Weights of a small masked image model.
Model: 7.98M parameters, 32-pixel images, encoder arch vit, encoder norm layernorm, encoder activation swiglu, encoder layers 14, decoder width 128.
Training: adamw at rate 0.0014, batches of 64.
Data: trained on gratings and oriented noise at many angles and scales, 98750 training examples, 8.9 epochs.
Rows from block 2 of the decoder of a small masked image model, named by matrix and row number. Rows with one number belong to one neuron. Each number is 128 + 32 x the weight over its row's rms, rounded and kept within 0 to 255. All counts start at 0. Numbers have three digits each.
After each neuron's rows are labels from the 100 images, of 14976, where the neuron reaches its largest size: "colour at peak" is the nearest of a few named colours to the mean colour under the peak. Only what is clearly more common there than usual is listed. The data: gratings and oriented noise at many angles and scales. In brackets: how many of the 100, against the usual share in percent.
# gate: MLP gate (decoder.2.mlp.gate.weight, 384x128), inputs 64-127
# fc1: MLP up (decoder.2.mlp.fc1.weight, 384x128), inputs 64-127
# fc2: MLP down (decoder.2.mlp.fc2.weight, 128x384, transposed), outputs 64-127

gate.46:135097195179112180132101159165100190172076125120098114143178093049111107117088109080102164098133137132153096124157085145101137146146103092121111107125123078146110099140069161100112166109127089
fc1.46:118165174095097131100174091107107139115148095098106103102074113131103148154182089165107103117064124088100158180160168126160152175137136122145177175112138129081140102167185110182125082161112109
fc2.46:131129165111092168163144084149139081127139110107150154140125101101130127137110168083122129126174177150170140126082070132088129158134138132101167151148138122102155120182053110101161151140144135
colour at peak: cyan (32 vs 1.2)

gate.289:142063133142149133088139145113077188131095144164147172119118146068095095128167091138112116123095101158156139077124112163119138150138083073115073089150073074158129112151115122089108142114062150
fc1.289:178171148138082129084184104150146164114118107117149120133176165161141132146190087135087066139108136192074139104147163107199099150137111151181091169150109129149125105078141128107043105145070187
fc2.289:147086161153139146176094103100103088174126147119136121109098132103148160063149158116103116101176187151115119166087060089137148065160155135158148129120107118045137068115095156101142073152129150
colour at peak: purple (27 vs 2.9)

gate.125:139053205134161106095105166120125139154098121160093162116152138070110060146099099153109115148111092135150154128159098167086118171102091114134075100168104104109075090119138116081101107100061128
fc1.125:113111115127122175116210099157149154144105102134114083159123153181171147154125102143082133190057090169079167190085107169073079148139131182121131140070137099173070134125125133118132147107130177
fc2.125:086134097134053162105128048154135132113146160171141165134161126117165116085139167122187114145131167114092088197090145157126097093174103099096192126116102117107164103162181146144126111108135144
colour at peak: cyan (46 vs 1.2)

gate.250:116141215197143147112097127173110147153117095141085128141146115062113100105137150088068146118116118096162116169143084177075080131150144079126119100132130141106122078112100149148164135097073097
fc1.250:161113096095075155123149151136084099079125112139076149154113133126161089105122161134058127090084186107147077166140110118063149083174165123117177114081073141152152120144165224147120094133088105
fc2.250:163173161176146088147141120157125092110087099108072133190070156092132085142146116144119142152139188115134106163134170155138110117127114049116178125142105158108093133129130136155171082134127155
colour at peak: green (28 vs 1.7)

gate.335:148134186152088138150122124103135166164126179100119171094123102122111087130140136110135139109102124119123114110098140134142098144110107066089162062085100110074189138114149111114140112116173094
fc1.335:144170130151074136155135095078129092114154147069106169122118097157114098117167138151139121096117094148099105157108103071154118138115120117054190160107111146095154192173112135150126084160167145
fc2.335:145159149125121097168146149177083163113119112039113095154090109187107163131128118129098126164121140119208118146142131155080116145161136194114101180133073108179087113088159135120096129120136145
colour at peak: blue (44 vs 0.8)

gate.249:172100181134085135148112136123136168121134138120061117127099100074116103135086161079130158094135167118190141150146124155087137116160080113115084096124122117138110108093097144110133151046108130
fc1.249:126126158168154096137121118076078122182165120159162128122114177127090161123089116108150126171150141111110159140193163131146101111113135145163151091145153119125142105097079115101124137158112155
fc2.249:133169079097139115164112128084078118156079178114123151109101126130132141075146152136093095141190123177173065141099087115143155060181124132073108147137149139119112147180184111161107193092117074
colour at peak: cyan (35 vs 1.2)

gate.206:158151179133093115095143129162085175125127105193099159095125116113106039087129114089091120121138113126107104161101125170096106117154114112163107125120109118127130107126132187117143102124101104
fc1.206:137187133117110081097209151158083093118118115157104159114111104124170112089123138140101111095137114148128072167120154114131105053176148128123192159071118185149174145169190191145168132144157155
fc2.206:118159121148098183075092084107113149105106115115132121161085102117119125142091151127104110078137176127132135146104116121109173126158144112038157124157108112160146094170177113136186123112140131
colour at peak: cyan (33 vs 1.2); green (26 vs 1.7)

gate.87:173105178099101148116118145130123135125115142102065130131140109089125056146110153045103141066109165112193125149107099182138088147113068097104141064158113110058157148150134101144155108115150124
fc1.87:150150189122088122122140101106174102108181140114068174091114134112143088103134120108142156117114108175151136168089112122159110099102128084112164090114113133022153162181154129105151099134149104
fc2.87:155182112139152084144117109165112133151092122082174143153143118164122162139185105142081145165113097169124126110137089176156150132174128208150102178126140118154099122118148138135092176161061109
colour at peak: blue (36 vs 0.8)

gate.44:114180135088154113180137060074194120157166156088144140121140121156101095104192100176152127149096092156090083119107090119143103121097167138095161186104080127090185161189130113062069104095100181
fc1.44:080161130084137126135174092084204112131158142073149156128155180169124109085174090188134157181113081182091109110075124133138130110077139148113134186122087137077183137157127151075070122123147172
fc2.44:113115111138156120130137135122158036182118151216119112164170135068080096065131144108127151117113123135131190147132122114174137160124113057199155136139128111085177119132097164139110126141147085
colour at peak: purple (28 vs 2.9)

gate.117:110075205187111138082113159152086177167125103182086104123124140055157099079133164142120103114140161124160128147132123126098091141136139119145099095114117136123092094095128127144132174121110123
fc1.117:128071122089088111133058137067171119183090160090164111107118114086102183152080175091124107103148126152128147122152117162167156089103115116127149091182128129178144136094125152117146157125140051
fc2.117:095115111073177145162134184163179149156160152086177126064127135156105152102102179137124122152119092141097116117189101163153100084078109190121138135129136179200105122088105153127096111170092116
colour at peak: cyan (46 vs 1.2)

gate.158:131091177106117147133136201178096184154123167104049133168138138073143087148079174101096137108147156101140106153139079180098084108152090102113148100121144134084072089108129122145152122102158100
fc1.158:161087175127127159085183130136087086119142156114074134109081143167183073135106109147169140149058170129087119153140183132097124124146085103063160145078127165118099142137141106141191086136156126
fc2.158:139055127163126194100082214112156139074137177157131116187114151081209113191087137089129120110087182097123124110117143129139149160136084141141163127130132105104122165065113094105196097143143167
colour at peak: cyan (31 vs 1.2)